From a checkpoint of a small masked image model: batches of 256.
Rows from block 3 of the encoder, named by matrix and row number. Rows with one number belong to one attention dimension. Each number is 128 + 32 x the weight over the matrix's rms, rounded and kept within 0 to 255. All counts start at 0. Numbers have three digits each.
# q: attention query (encoder.blocks.3.attn.q.weight, 384x384), inputs 0-63
# k: attention key (encoder.blocks.3.attn.k.weight, 384x384), inputs 0-63
q.123:137152072099172097125160133076086097163111141098172113161070159142114136174160124155102128126144092085144121151153150118136157112150114117103112113079150165115122158162093122152163100080130129
k.123:132098167108133146123101113153174078162138143143143088117109119109182095141146071150163083131125101145089162112102137138122107056136131153113128062154179102096152103110096100124141100106117142
q.124:158110185121138139133192117138100096095175095110106152134071104133155134105139108157093087122139094119162160122144194150165127095105123110112119083151149155079120082100117182102133082121126101
k.124:174135129102120073115115084159146192163124146181124173116115179126178128119120147133147143127126093093172103095138154165108147133148155137147149134127120123134110120092138077141119125174128103
q.125:186106127095091148142152121084148131145118127168101141081136091126129204147180098073137187111094104140106096111083071155082092098074113076077210050158130112121090133147102122169187078114146174
k.125:144112195118160159140133181119161114103157121093131172157116122153118125080187149136112167092125093107090071140109133134108100123083146139094129166129085142152189139094143155172139127165102166
q.126:174193149145078165157144106145106105162068175157097124106128122084099144117102125213155126138112115116078109157041089135130151094166108111136078105220102131071142135188146118138140143135167168
k.126:097038163116119135131138122129149139117102127121113118155159087151196121141138131061086096113156159146118157199162153074163107074137086136117135126107117145096119127109099098119146115124122121
q.127:143178080170084093134135190121122058161088109154123128129166105076163106110153110112054130116111124124113106155144128139111094118153156114117141115123156091218172105134119119147144117162124104
k.127:071108158123130130150097128092132145182123183111145148128088094140162162084098137149068172106139130113120085081159165086103155076077143125137119074076145114136135124096098101134095164160153146
q.128:085107094086117101110130104141173087194136135159167122126137121081145110127093126135109120145116092125124142151145154166141153114146109135112150162145074164172150130113089126123096067117143107
k.128:132166083181106115152140160133102127118102120109120078135136118095174172163083148113097110127089083135157128114124128160138087122159159170148061137153121130101171113116062120150142145121139131
q.129:114204135141130093142132155087135120141145116163085145115160147124159111139131110155188168156099109114153091146163165153094161161044107140147119133115183131068133113148145122117117133153148107
k.129:118174095151141117117093107163140122163124077106125101139132099118103110177115117168139113116141135087161145112129119177109161093109167108108126058133068104192117146154140124079139117156118148
q.130:163054106089159138162134183104117168104109081155159125157141078130100068188110185123120133107095109090088113126147096141140136115124139075130080086148139116169082072131136160152179115103123070
k.130:162070163070125110145100124066140085136086075172092112139099188131115133147075192125114178156160157126149130163143136184169104140122108171135144145196108114080119146130110110124111112066074122
q.131:151150116133143094108135129131069129097118104110127109127115104098129156106149123099161104155097100157219116143136149067164144057114144127111076189136077061145085125118170091151121151121112156
k.131:151104087140174164168123104102146140123127151149135097145078126087133144145163131114123189133098101114140140078171176101163135104143133091135116115067110131139125116165106097171126112084139102
q.132:198107118149113140155126169171091152145114157068155153124111129163140118114122201080115082215174113108121119121113127082148112174143084069112182163190158151095095148091070128083094129129116159
k.132:128134141155137097099128107182176173108185134097160098082146115122098151109130124177129101119125080117096157117146106123102150135142156111105100182099069164180127087126178079143070116142109148
q.133:208174139138168200151111070114098101116099113142105124165097139072124111181143153119163138116147129119081107130177197115095088157100093110129073116120181129076127130163114134163110117111122095
k.133:116044048124145176105131163164201124123128120086140134132101146148119140097121151200115111112153137155204089131098131146099107121119145105114118147153126141134099114141132127124118126123057190
q.134:125155066166179164086189091145133154125139148126137137120195167080135120145162143124133160143137153162142091170088160134124142143123150119117143163095111175146133108179130155121140131119161150
k.134:101124097160120136139139162170129151103121081085141134084168164099174073098193147147107158062158091137139100112121145055133164140112140211136143131098104177149158124139157108156121150187145109
q.135:203112061123099154129164174091111158125053115200144062145121140119157189143098142156167171103156123120134180139109140104087102085166139159122117087138122122192100131140110194119148110144091126
k.135:127125159126090098121191176126154111108115140105102117141101129174076088104228157176114169111149130183117153128135150158170106099184156064162140165123182094088099134181079157135103137138152113
q.136:153098165144142103147138123102158062147157140119132146119088104127070106090107113114150035116151106164139101149117149139156137130113147183071041167066105154128091136051118108024149125172149188
k.136:127185123213132159125100083118118092188127119112145086161100138115172132205066162149125106111139153108146100092145169110114153113138132113138081115108125144167185106076138040078104169135157116
q.137:161106096110126099143133148178110117114104156144115143136111127168166113149155115130108116135141121066116075112144091173141096134213129130135106072132089087150131095132132135094119185157154059
k.137:115143115117149112129128128144069159123126125080053127099175085114114085134139152108104130100152134072116098193114102126109146096102123123093180163119142137113044082151099106163131152169112061
q.138:114138070121166082182146099151186133161105151147082108128122165070149127158164104107099138147097090144153130130175160171190137167062087163097160116109111098156204089118149095119177135105100137
k.138:161127055107115094136125138126127121095101127094154203127160144140147121122137153149101176092137102090086101166136097086098114100120144092167085086120124160119159133186155101139093116128141062
q.139:136110105147137100106110120119160049112125105109132143121194067121106154079187096100164111136161156074165100105107149085096106164155100167096158198194169156121052105179120149117113165149160163
k.139:087119120089197103113164156105129124143165142132121054129187055106095113136131147151146113132151071042140081167165170095173154179089125138095127093136130164125123095161144164118105137094092152
q.140:210176176155168191119131145157154113115131149113136142084171120177145135087097107101114178157153179100137138122085120105081112073112115161086073183124155123111131051133104150135170138165121154
k.140:115082145105135093117165098166144165117169206101164131172195131162058151091088129137166107160129125185104114127128134036140153092111141100101145152136099109141160057114140120122132135134116146
q.141:146098115129155130113123150110123096189086158171131119105122145139103115075140162119147149156094110129105134139106156109155158155195144152125158200115102117125165137084080160083110104103144156
k.141:123155134145125079198096101161140050135138121142093189129127082093173093154121141094182091145090131102134138123070133132184128141126111105134111172200120085148161097148125089109123202157154171
q.142:123101155129102126153095107141144122124153176153164127109138106118172129104095131117085125157130092157181141142128119137160140148131083092195125112147108121124134096061106103122092042125129145
k.142:159156186161134183109121129112110092178171113097138144070133174049164208141136157092147114085108128137131140095100148140035129077114143130101127123187159148062176092119059072105113074122109175
q.143:134116109112171110119141164115151104138159225096140096110150117090068191149146170172118103127109133124093129150132096112102128087135090194143191148083110083148138111122121147108134124154146113
k.143:148152134154138143087144123146103178132080118118119134152157157105139131207102124149114138134148138097107145145165093146138141140116179108159170100128115153144117117105150156157150118115095118
q.144:129163101126064104133164123160135136130147121170151153094164094140082136143144092114131113094122157120137127107120070082102128080124085106122168179140111114132146092142122077089092095127112127
k.144:112128079087135103146103132139112166131148132113129108159151133154163143119137107125156163120104140163145137129118103132118170158073156143133128108052129102200156104100159125122137125140130092
q.145:125103108123151158142115128128143097167102154095129135121164144138099126168116125155150095138048163106132180110113055090123153151077130085122129110132103145080126184102169156106138100170095095
k.145:137125117107094112133163146148164158115146151165128163075116122179187082142137161123067116129138175107154180128148111135082120167126131130115166113073121108155164182132122115117105094067120067
q.146:122152160082057157102114155132112115118123132136091142100123185116134137105134115103158198096184147139180136158084164129145089149197158108091121187084146115116169078078142168069130180157130125
k.146:127121151094157100154154112134139111143140133173095081175102159117155088100156143071112082148151146103113197151167088039082155135153093128137153144114100121099082112086105115166110104138090072
q.147:111127134170142097133096065121169098091125135159150104141142160079142136097113141121141145047121181105101142111107150097151120129166154082085133131123169078130118141098163172138143148127098147
k.147:069122152147091151200109158159110143091117137080140050080112177125155084110123175094158167080152173103089126089139128087123147128139114097157121120148138132129103112168109132058132100187111118
q.148:142108140122101104119104110147169166143136132171076119142141068167079159139170084144125087166173134138167174141102192136076148113148093128196111138094166086076084072142124163139126136085124168
k.148:080125125103132107133117112109100116082161122170137117145136096125127080148132141110150179150117153176154111120197137125144113162150096140040071111177115175159103101140101154137048156110144098
q.149:131164124180117141143123117136199117155157115109164160081069124072105116106148141173114113174130157102073149124169090122122098092099064128130149053123108166126162117128156104133114139096108168
k.149:117100146121141129127112110199128183140105173107142151109152156106104168169139140143119169098131117155116146174152126118110107152153158184116108132135115146114187099145117140135118118152096110
q.150:165141192167097142097130147159107166117117108159170175124155112124081103102052063075170117113140131168109107150104091135092152120093126104126127135151147180113084070116169115154110121121151144
k.150:144138175120142127098159124131129142130148085102160140136088152175113174057160133108153136137118128178184142125099094108126082144098101109097110100092149089121119140122098120130108082060114125
q.151:149139164127137088093116089078098142167159126133160171111058072106131106099148146154117145097123156128114131089123130120139139109111061092156139153154115144138108182172128083136152157116143123
k.151:136152092114128153108114151097103128156073122180124088113149126121133129122112119113087166130134134125117106133099074191178155155101119053151104091158191171156133178132114120073182123115133123
q.152:162131131179081135132144107178150082196138157099079109174154141120123165165127135119101124112106148135106147086107168117121154100154112134133167090149171155158088123118117120129148162120130117
k.152:105163195087071149135156138127145147104073169110126173116134145111150155098116113091142160169094098141118155097087116137140142120134163134151069088151145140142085124100171105131152106107117140
q.153:032123133157186154090105145182144152168144158132130133094140167146082102114114145152102143128151084116078157074098131152074189166096118147158132119159116098151116175153090138099089166173146136
k.153:121141133164129089139080120127185138102149136139182147100139098088075118106136142140114157112140142102149076111118153171146167199144153114077119171129102104113156172121056158100082151135049112
q.154:165138122115128093145159094097140138169112177127150148100111128171099140110134110134107110147108123122105129123182162120146172109146130133167135106161084138137155150081124146134104162116162118
k.154:182158136113137145157079150090139159149148085087119109138130074149135121185103131105109137143087148168120108128108114093125094118119150143185115166130124102083136080103123134071071170144160179
q.155:125128085138124123115145123106127118092105136108174101103126141135128160047134139143080120145176104140148149109183137039049151103120108118134163089179124131127085174161075136131066146158135102
k.155:118161152160089182160148090080170144173157143117144120150148119158115182108105190137098150077109137180115114124169138179114109152158127173167154151120141102153139113152074171135119157130081161
q.156:111155103180132168123144102157122162123130121097162085106123102111155152036159125128155163104130124111120110159169142085117136168163123097104166169152144119128149119150138113108135169162087215
k.156:106083129113140166066104139116185098140148138092155091133169125093087128091126150184147116152169142120107124191112137177098098130158123116070148163155148082118165124117135147168076121119121132
q.157:165121135106149159105108138095090111124106132122100110160193112152174176117137196155134175148095107074147107115146098107118151079150150125172153150143131106063098096116160150132091166135106153
k.157:100069202112084115099120174154130166130115154126070157166113134071058163088080155115103147099096106170102138117129109130117108159132189133141136135145132110088080129165131161167204131112186149
q.158:142102089160113110126165120174136124120120170125155143156081126093143127198106110089120147141130153142127123154116166096082105134102111117087137152162105194110135135140133135097112158171146166
k.158:084119122090152115115153136135161128050140121163119177150117169115103127136195146160112086093140093115122165170140107095106106096099176141143108168107099127157192087131147117109143125174117070
q.159:135106109157153130128103124149147152136123101136083100110087121141127152138115115142114122119123140124063128136154171150101146128153109180103147127116075125131157170107126112102091126226108101
k.159:130083142150127130100126149107136149159138111076190158193134164113200117134120186154131138171131154095085136149138090108123144112138132106159187155115148160168091125125147108159122156071084170
q.160:152165117165151143138153105123148127174091127035088170175145145109122142186115110117149148111139110096099143088156097126136108130132125153113148150081093125108145077156146145155141121089103099
k.160:097164099061098182160140157095129101119060124201151084143195115100171137083123147131149078147157125206071177095099155128114161074079127089099115096106208123131128191176162161134141121102107141
q.161:087110163159148113140109113168116137170129134137113077067195122170106221129133082094085175116074211081080097143120067137103151100090122145157107089099180177104050169084155092183089166135139146
k.161:061083123124130092115176150117087095112107135069154104107128106133117057072055185146168127174180107121105099103087187163152111084137107196123102136100135061118037124109117129164169140132125170
q.162:096124095127194064154142139093109107134116044121094150074177108110140142192105185128117158186091084185122123050120120153162100116138128110172135155106098171201086134091129118117076130135193103
k.162:140171147079142129089080112135094109148184160157170132141106174172144178088031132161106147085157180207162146137094095125107107109104145210174125084125162100141172209123114094152079122110125184
q.163:157101057113148124084132190181157157168129102154159162149157134094152150046203159125115111171114101115181176101143108050032129124198155114091130163175143120140118131136131167115075105152147124
k.163:109123132122101058118194099173117088110099145091097133105124137227109117144111121111081151155166125169093059090145128102165110136109165085115170064165138144106036104125079101155157178083126127
q.164:063105137174167141141152093132149108159109100159079117114157137143052105136163119110085141144109155113098121111118132117123098134196108130124154131157135098137135138105148108095198146161119103
k.164:166147114113113155137118177181135142141103175134080191187139173120130146071129125135122125191166104172083146164135115102100173107067149151129168112147130089132139124144084156108130163073124159
q.165:216076080105163152147120093106168123129158161146090140139151101120135092144151110121143106140100160093131112157169154136151123182107163145102112124196104147148134142111181146156163185115157036
k.165:175085207130096147127107166158153059113114104175122115150117123114152124130117077176111109141043020079184106119189073103116103134117117102092167133124134124122153058127148067106149119106107125
q.166:138203149101197160093112138119136106118158190081101125101099093155119096144113133114151117066133158128163119151105139120139102137145122120141126166144134157111115214115151102063188146083154113
k.166:123121094105096135130097124160081143131143087182124096141063179192065111176085069084129108166184139090110151187131098180098164128065117121121128082115117146125117106170142116179086118160157132
q.167:090095198111146076110087098122225107106111085165213155095189107114167132082115190071056154107111140124111122123114143114155093057105165166153079073138125160159110148163093135133082091147148107
k.167:100097121191124122120124125112153123158073107098122068111062092128087149182090081165122136118084101111115133133093052140123125109124159178158080145153163118162133113074178158132110195101124092
q.168:163178180098178087096183112085112088109142177137073131094154156100135174113116163196157085125113086101084085115159151172083161069167071076144129124133119114160125114091122069130142148116087131
k.168:161158103126083161123110127114092119149148148130098055179121092133172132084106169106070069105201121065164135134163135104111142176134104072070127097078069091129105099162172122160031130140163155
q.169:163119106134107095094175175136159090157143161143103140132175138061122109105212129147154138133183046114131126133100206111118178155127089116101177042136037138145114143210068089170124142082144063
k.169:179157164113076131065100107223145192054132144144166112111101104181152175088097206148161129111128069077126114051135122093126135152066082112105163140161212114122132107075161134163085147120153189
q.170:135143126092111089123154141075142168079161077223097138140149122160112098146120088188125077136115104175114089115123164125163166160157155083139145084143136181074140205157084089088076067144191099
k.170:161149069186163128102071164146092081075205069105119164082043078178118043114130179119117119103162171146108157220106100155122112160113167127113162151140133097154131098056135045140105106140114135
q.171:137181109152156122140192106060067051101197124144082145189053066125112157125123154125077125109128162126077099140140120144149176100145123127092132097171132165118085135124105070111105135140141087
k.171:141176062164147094144046172155206098093199080138146085111120164169098106106154124122167133142182181113152155187093156176129106085204150152120186098126096097130206154076137120115099141129159106
q.172:167186129080138160048179069135140173142116150134154175103091144103117125179123108136072116129082181168138126183125120128178122113140091054122127080131157118104152146126138068134150092079114147
k.172:165118058154102059144136101099120131112102120075160115090159195138114092115217144052145118124146101105198125136113125203147175125104125131114129166130106125115091051094130153099134153145135160
q.173:115106173046138047158122152140125072072151143077117137119090101157157100119078154126061162151128127052135117113150197093122136155106100161150183125079101104095148136224133033093140168147126153
k.173:115126054127103167077094147124166112123117121194091130155131123114090100157132180136158138139094116102199181137114140160147091094177117093125098091188147172082131172076174218141125128122134158
q.174:118150082111115111157134133108134109126103196140151082172171079050133142109201091117185151111129099130136207128136167109125119025213121132128129150130064123126137156103157187076107122148035118
k.174:085145150085151095136148059135164090073130147123174101154176117144111162118068118174174147125164215161097058111107089113083136178035116127076051106113117108107087165135104148203128147134156130
q.175:127130116163124109131113063105150152109148172109194128076165192149106157167096077064093166091085103113089145130163144134177151123113145133143091113084070107116123149169133139098133147115077124
k.175:134101094104109114226154145129091101120055133108136167177164102081215043075145153137062154139131140164172144111093023122109111166124116150155108196112152146124140132158110158084128161129102154
q.176:127171121054082166165132107132181125117101126155047193126091157138160118148115154072119122102089079208123150108128107151069119066119109167199073124095104132111075170116158109075087132091093140
k.176:100106111175092129112133065113060129118097135108128064136152058099105098156103110137154148157149177212045103218147109132109104150099120045134177089137077121133146146157104144122140118072157141
q.177:095143162059107155135142124171126122146151185125141145149177102084118158180208109096202157066100159123094130131200140128085142081152126090179161131124071101114102135137110185202106113180100208
k.177:127138146131144115093139169149145134115110116062113100215195136157170140138085132098135113148120108137101106116045131056116172136047131154124135158058131121175120080191138157138118131134125153
q.178:104119177123116167119106135145139136131113121167116125117146064110104138132178196123079114114076157120117137124148091088107136129185126135138139163092167135128173109159150071102147173073091138
k.178:196141180119064140110132099107128132099134093158138110107188074058104168091075111159206227184137146157120108126112152082083134100115157108154149110133095070141136064126130099120075124139185123
q.179:169096186108133147147174153122156096152177157148114072082152087115095143161142120132147158139145167035108101120140179199161176135125127108129183108171130091090101161086141156121120109124133119
k.179:123103130176135163099180155140137090084128123153163123189094110099156133119057165163142164120143081155136136143183102145087060141164150131119091099099133102116137093123112133142106154115146138
q.180:161092129154076175109114178217143099134114099103138080174097080145116125153082109119101085049124145043085153152128153143120121133114166205095112173153138099139199126121162139126143143140177097
k.180:162101075124089171103158089179159087086116166156070165131221159090089135134142186129145176182102119131107138040102147123146142105169169082130124123135153139114125140063075116146185146088121136
q.181:141080128074109188105208142098193124166173134118122093181159090124100174095111168116127144102070090112114142097150174149156190180141190134175154127147078150120129157143115117095141149093171130
k.181:098103169113137087067128154104082108064117154144106131170037074121123076179086114197208164081107227208159120099066124158108104094111096070171088161126155088121142116097127123128097104141142087
q.182:131157094158113167225124074142104108098126125146145135141113128107115115126113061078020190171086117141128077183133118195156108105081139148162146110130134103162163151064117108139163077084116155
k.182:135086129126167122135053122149074122122112076092153116127103124130145092155113078193149107118119103156095162097169111122159071131159098146082036108132097148091105167153169128109131134119075095
q.183:097121180136080187141126145105127117096108103102155102146078099102088170089070096174140125130110136161083146168142132144025168037106131108138150179098151116144102178109141090112101114119089116
k.183:080087132147137126072089130113106158129140123100170162108113053083088118122134097135075123200107123040113177097108105105177136174164103118077105163150041100141135137140087159072117134138171127
q.184:115135110148201123067186107094104153129126123074176127140159073088106162208122096167144099163152156115148074142164148095064199073125133144120106141120152133144139180106178162193122154106035100
k.184:067174116120046147143155109138116124077156162136107112088192172094147163100109119132094164211144058116077145121113089156119125147103138078118161134051106159141123000158057148146083176183146166
q.185:159126152102125151149098128144150131081128183116096131135092107079149089131129116110160168100120141175081109124151134145133100149079121067149092122115045148152099132070157176140155103132083102
k.185:180168120169122190083120171145132062117120092114169171183056121097085110137090081209101107113117101116183093120114211106096228141170144143104144126093141132124139130191117116171124080106131150
q.186:142093070123140150133081109136134134166093104125148066154103080083149138184125112148131136088075096200109146173120100159122109098184124139125158142103136120109143130156143171185125116102132102
k.186:138182123150109091143238099084120201170071177108147123077224131118112173127111105052110124176188124116104198065120078178140076154074100134112120118154168129202123144168123107143152116113083151
q.187:153132109087143121134100101166167153141130118158101176148083127174176044133092126076162113145128167191136121127053121176156167132139142089104151136175085147120143060119110155104171072124128145
k.187:133165197198138126126051142086146067084132121098097159140046126093110110163143088123149054124052185068141154127195118113120159169123126105068083098148123133161153111094130085121152102029173089
q.188:135116075113137078156100135178145123131217166139179073115164129054108111116182155157144166141138153125123125183137145081134161182119153192100110147070088154080195136156125103129147155166143150
k.188:116146179192117146166127081124109162104104113183118137115157099171106185140152130144180163121111128192122173130175142145104021053152065055185107105108095109162117089133119106127104121127082115
q.189:111139119165134194109168125093083064100156126211180149074071051137130156087153126138142121148147064212107193181147151076168093200158091087077132119114141179127100146096166126094089129077201037
k.189:164144158184144165057082066147128147125131071151099137133098125184138118103136116142159130165054134123073141082185143098190097095170121065139125118114114135116195158136135097080118132159065167
q.190:132076141164169124127189092225114119093120114122016121166107141138093111172120103108067153134123170058127123152108108140174104168142122141137144117157153061113115106126118119105134086139121192
k.190:106162133097115149192147196160194101132122132175086109139174177206131117149000087111062084132135055084118109100111063090108189131043144144155139138119150147061157073152125049144107158062122129
q.191:166146167072091161105137105160137096112137185087091193161156097102152108099168100151199154146171156126081091164092074112063120118125067142145202132110061109082126094162126114142146119135112110
k.191:132143089125110109075077215140131196110114129132171148116153081202074213093123202111101102143097104059144159135100210085215154111081105127116160139039147140159139170152109169150121141159168137
q.192:209159120159116102145048167100127114114074105061132076187142064112127150156150160128107181153131106168172137111109144156140103105105105105112118181148087139089120137066068134098138102113069132
k.192:151099103179086116151159166170104103154120126132171149176123150172069130129176087150135165060095130113084151112155136099107140118097154157159084097117146160187119105150144148142117113124106155
q.193:134062110110139103067190143133144145098140112054104122166124121100201137149165079112114128156137103135124116096124115138154110129097186131077118126122114169119130126093130121099149108087109071
k.193:176123107104142134098136074082129128104108116113126118164160139158132150138117139127133157121145140067109139106083114179100111109103169110091142147109082127124148124126167131143139160159125136
q.194:142084143122143103126185092088158117147145065155116101113161086082193065169137086088123124105155104114135122119161148116116186127131073104161161115144121119155142154107145096139196120119175132
k.194:126179110095179123139129155111179115077114077141175139143102121147141109118129182175117151140133131146141168161125143146112111192154106126150159124170133136034145118139085110136102081129154127
q.195:114101108134154078122064041095131157137123149119104160129078135131143108145083157103111144148102143138150121141100193109114158143128058077112137115112115140104187139079168150160110129106095207
k.195:158117177086140139133128176173119118135115106136128140100089111142139117095157174119170160115115102167139060128136154118186169193149138107129126171099172156199114140112124084133114094092139144
q.196:089132139116177095106172105116091111139111183123142110156130112116130133120133151141093125113140145156157165091112136101084163125161110150136090136101089102169148159108112213117074152126134177
k.196:178098158130119188094163123175169117082150107129122063091136109104124106077160111111127110092083095181113112093127149094127144130154106091189149131063150118113090075209119136167144134153083133
q.197:155137098216204105120193160160112147132163107154118067150124106180138144151123128110152147107119112154138066111094159124108187104100141124070088178089131162073179162094135120136079149131218125
k.197:165146125128179136131144119128126113147138090137102118189114114113176120162177120128176149113127124127138140094180121132183072139147097099126138121096170149083091085065095153130097160096121120
q.198:129141131126173191122088130113156132125104144117159138136128153113127089077114127120114113120203109135158123092141119118128110187085145153076144129141147092095102152182104105213092132175105153
k.198:122137133170122117097139153155145109101198139158145072154135107117122099129128140135150152125158111112172131140073129192100072099086126118123117180146097079107111176149123137122129097148120134
q.199:157132132112144164103184111103099093105111088123139155123099136150157201155156124131118120102117066173191141116129144127113138081094106085095142123125118104048185102126153151143166117151126142
k.199:190121145123114099139081136098133170141090071151162156117137139149138102152130154117115156077070099091128123128099145153154158133100130084178095182120144104094124106128135087125125105119104159
q.200:151146140122150119136142086128078082153158114145048150145144191142098136092123127136141194144094125107148121132160126135097104087088100170178121138130096135118140105123109141158134133118141096
k.200:083116118148153122109146175150108112165181134154119150126128124116131132163157104118137109121119145141118100162101141130151139110087098108136145104108151106131097101112119106113143114145157128
q.201:158122179065077127119081118138195132126134121123102122127096089134135146147139181133134139172151155094146111154088157077145122096096121155132093113085150079091104128167135137131116169174125096
k.201:116142117170160167078139165105070089147117154123153122171142083125097186120108192151162184084120117129161140104109116132152130161104119112150104157136117123119199100180140154073118138101118161
q.202:163157114084129080194114093122121155188125173180135161107112104164123127169155207174135137090137100155143148170076130115081186116146161131082105105101125163193157131114159127157129107102163202
k.202:123150092122084158116156150095128098170144137101178135063106129133115110113158122085115073187116099157122166145203066120143120152122176185139132129094154161115153110082112164102150057146115156
q.203:138135149119078113172055141162166133101157174150142145069165114134142166099148100118103161218176114128166127110161076161150074181092153160207074115137157132134097159167144081173119183138183131
k.203:094148146131150109175106132152174079123176188111119075135184137155161162120102092145104124128111164134128129147106151162143171151094121108149132147150161130110162164108151152138134129141144137
q.204:124089104183098185177117120111124125151102101130127095146160123127121161145108167164158172089127093092125222093114150138117085140182136115121131140130130121086130173128137127127083155072057102
k.204:135096142148082054126079129113149120165083072098162106079074143144099118132111089144127149157151168083134127171146115114120148129106127159148156112138104106120134093092155113109151117142115168
q.205:133097090148126110121082107163138084177111137084134131196139123082145122179148211101115132132077109088082133134198142134109137167169121090161133119145143105111126087126132075088104105169103096
k.205:086119137139123104127118168114134076091161148190114150161026123109099093182132132118139115116138119154124140122189134153076104132096166111086101147136132095109165172117173133125121035165123123
q.206:119119119080205106076095140042170157092134113118136119150109146150091097165079165142144131146128142086116114112103119114134108146157122177126113096100100179164121110111118104143112134093129157
k.206:099129103131130120135171166098118105084116174125121131076116072118140147160125082159118125070177136103149162173150071138182118131135176183117119161096167162123134081089102117125138116101148094
q.207:127195119141139186086091116137076089145104133124146127128111186106055144159109096115148151168148109137143164148058157104117157138159110131096166152133146108157148086139113146095144139158116124
k.207:113109101131098118165180098081112103174158094061127120182116136171090137155148142099133105119054185171129078100136145110156073119106082104154127150157106101130134084138118122149160127147090134
q.208:153136138144110099133117119116144167109152158147098172206126175110178123104126127098169099114172080146134136139142132150085120150135175068112125139128138118079082108086138173110140127092160129
k.208:153132213192144130166121141169107112161136191155041065151107122092128137144106125130202142127114083164087151171082128153132166129173138096165109129093130133084118188206113171110158153170150082
q.209:150104095146122115133141151170060118104159056145139193106171126123083150122065111147152115090098139139150134143130084120118126118143135166127078128119153148149088155119121109122145154122153102
k.209:142138195121168106125123171069126124136131057122148104092137103159142129160054144129140101129102135166160186107104165107108154141076080118102167156194142162092109107110139063095119109031129155
q.210:117118124149169171152131134086144151062101159151102121133097154121151157136087164134088169099135130056057099089109141158111135135161138117163137107112173089155156155141135148128176128131107139
k.210:149103130141103137093154119162166098124070066131121122103100167131125119096097161042116124104123106112125121109159089104147116186110111074116107086115054140085106115107103150125151099121150074
q.211:134127091170137050120160101112123092088174120134132143139143151084123101126099125115122124171168129132132113106150133181146135091100162079118114096130097143133102137178103071089172129108150187
k.211:166126153127106104119137157150101083102082083119211154136115177105165098127128074153106144180142105123128153135118089132121154147118170108124119100115121148127097173076144130136123109096164121
q.212:180113088127111167050124096112082140164159109099135080150130106111113151143135201114142148091086085141101163121102191161107129169110129094112144089059127100119190126116157085139102114157196104
k.212:097169140155071116125127157105165125131149121146146069057114125144156070089174169123169128173140111168165077107101129128086099191138137061172140110106131136138133081156128099151153106083104110
q.213:099113122113143062111081116149089074178162167125070166139167112145129114140144078111180146152078145084154147144170112225114185122170086154167121151182104091178137115140154122087124085182126085
k.213:114137123129142136098118134165098143151105170131092150139130095088154152184130068110170147080115114181154148151124157142123107110148110163083123117132158085082169124111085119115140176185141092
q.214:112135092145116096128146128139091112136110117111135107156176149143122134110120151152143189109132195105089141169081144137120145118127162102147150104089122109112119117115126090170120088091164105
k.214:163139156103116148142132109082165083113115052092166128101134158155113119113149115104115129182109104155093135091140155183142119138153124132094113136067114186126097139104140116163171135126132157
q.215:108104129142095094133119075143135123176121111091132136078124182166122183103137152132058123134127164115079138121131067137135140143149144173106126136128131097163136060150096135137127094176160126
k.215:100113150105125124131143105123173119137192123170123183143099166123157137105135158086115063084056085142124111079091097062142109059078156150149143132116157076128152105125117095077091140177135112
q.216:148119135082103125184142153177149146146133149065098131118082159143133136147127113128126134110173104126139165161094134144158140128115171152115170142146165104180129074130114123099152142128092036
k.216:104108143145095120149143096181135170165121164124111110197132138154119177143101077110164096109062125111139105083127147099126145077098116162128101129133150111091086126176140124093167088168175080
q.217:134121112132212096103085091147104099069149129141084123182169160166118146055189068143145099113079178160155108127142134117112152107121128030128104165163098143127166145113165118117133127127110048
k.217:214136077092158147165091095132114136147111065091148116144155172173136099125130140105101082140101145123100166109167158101101094142144081115098124129097087100093188072187133133133156155151163125
q.218:119153160148091146151132160088137146124121126117122141161078131087121081172152127108126137092118100132103133173077130147121115092126165155186166132115147135193180152128164126071167150167111116
k.218:050118098172059090186146137110103115108124125152094118164161115142073129155076139124083118112143137140190107092190132135134091074152136133060111115152148148099139143116115116131136095164144148
q.219:087184157147141110091113135052108149149147125125083144119156127140141137101120122123137123105117165148098187140139120063164177066129118106156183112083128104128120126132121112121136123173096116
k.219:128129142106089146103159134101119106091149105138147134137177059161144121123187128144106112108151116083123125150131106122140147128106217161091097100181088147140115115131140132110129155101148160
q.220:154140124143106155102139094064081141150172093148135133155119080142106159108106128102088115136141124159146149130101107127153143140145144139104142120140100127116159145151112124121171084144184098
k.220:118108081144144153143121081134131106126107120115114126189114144146089079090148138096133101149173145113177104129126137128167155130108111058110156119168104174111062172077113117048147111124135081